config.yaml
encoder_arch: "shufflenet_v2"
model: "segmentation model"
dataset: "rendered rooms with furniture"
train_examples: 36250
image_size: 64
crop_scale_min: 1
horizontal_flip: false
translate: 0.12
num_classes: 17
encoder_norm: "batchnorm"
encoder_activation: "mish"
encoder_depths: [4, 7, 4]
encoder_kernel_size: 5
encoder_stem: "deep"
encoder_widths: [160, 320, 640]
decoder_norm: "batchnorm"
decoder_activation: "elu"
decoder_widths: [64, 128, 128, 128]
decoder_blocks_per_level: 2
decoder_block: "basic"
decoder_attention: true
decoder_upsampling: "transposed_conv"
init: "lecun_normal"
residual_init: "zero_last"
optimizer: "muon"
muon_scale: "match_rms_adamw"
lr: 0.0022
momentum: 0.95
nesterov: true
orthogonalizer: "newton_schulz_5"
adamw_lr_other_params: 0.00081
grad_clip: 1.0
l1_shrink: 0.03
steps: 8200
batch_size: 128
epochs: 29.0
lr_schedule: "cosine"
final_lr_fraction: 0.05
warmup_steps: 240
weight_decay: 0.1
adamw_weight_decay_other_params: 0
Rows from block 2 of the encoder of a small segmentation model, named by matrix and row number. Rows with one number belong to one channel. Each number is 128 + 32 x the weight over its row's rms, rounded and kept within 0 to 255. All counts start at 0. Numbers have three digits each.
Before each channel's rows are labels from the 100 images, of 14976, where the channel reaches its highest value: "colour at peak" is the nearest of a few named colours to the mean colour under the peak. Only what is clearly more common there than usual is listed. The data: rendered rooms with furniture. In brackets: how many of the 100.
# p10: first pointwise conv (encoder.blocks.2.p1.0.weight, 80x80x1x1), inputs 40-79
# p20: second pointwise conv (encoder.blocks.2.p2.0.weight, 80x80x1x1, transposed), outputs 40-79

colour at peak: white (25)
p10.31:120121125126130121140106223128151078161176098130133109133132127127135133172199128207150125130128111189130128141132129131
p20.31:132120132109104145129134128142137127127037133146076175117160104136148096129128218108131123142139128093131126127127130122

colour at peak: brown (64)
p10.3:175122128104000181082129113133169130127130159134000120124140122135140125129127111143121127125132122112120133128130098068
p20.3:129149161131135093127170044085169133125105126100047127111166114124175131143128124154000216067161128099119121138127131124

colour at peak: white (33)
p10.30:128157127127103132143140131140156127128236130154129132105123127183230102099118124130128127144121140126127124117056124021
p20.30:127179164113168209220125119126181150122128000124147127170129135121133134113126119127138137109125127111120125128123127128

colour at peak: cyan (73)
p10.33:091126072123129132128134223124128137119103142114113128133129132114128126128128134127128126133132127110126135162088131128
p20.33:108127131125120128128127128131126128123123128128136117145127126127135134130132127136128128126131119084127129110129126124

colour at peak: brown (70)
p10.48:180129137130075171126118129129247125133064131135045049111135143120119123129072098120127118099116127139126124135057077189
p20.48:139000128124087137127135123050122196100093125161134089145130133160138120157175125136093149028111116129036131131219107151

colour at peak: white (26)
p10.29:142135122111115101127127124127137137027127120108123124132134117157153124127126176183017131121130146134131132050021095148
p20.29:175146135122208127130113133085123119135123102124175114074150125009096118122060135126132106195083090128234136122130127096

colour at peak: grey (59)
p10.71:124129116132119179130131150121143137128104108137125119127133142128139105124127133202120160129123143128123120052134103077
p20.71:132255128089124139149106131127127126121117131130215112080114144169255139107127128112102140131120103117119139133129143118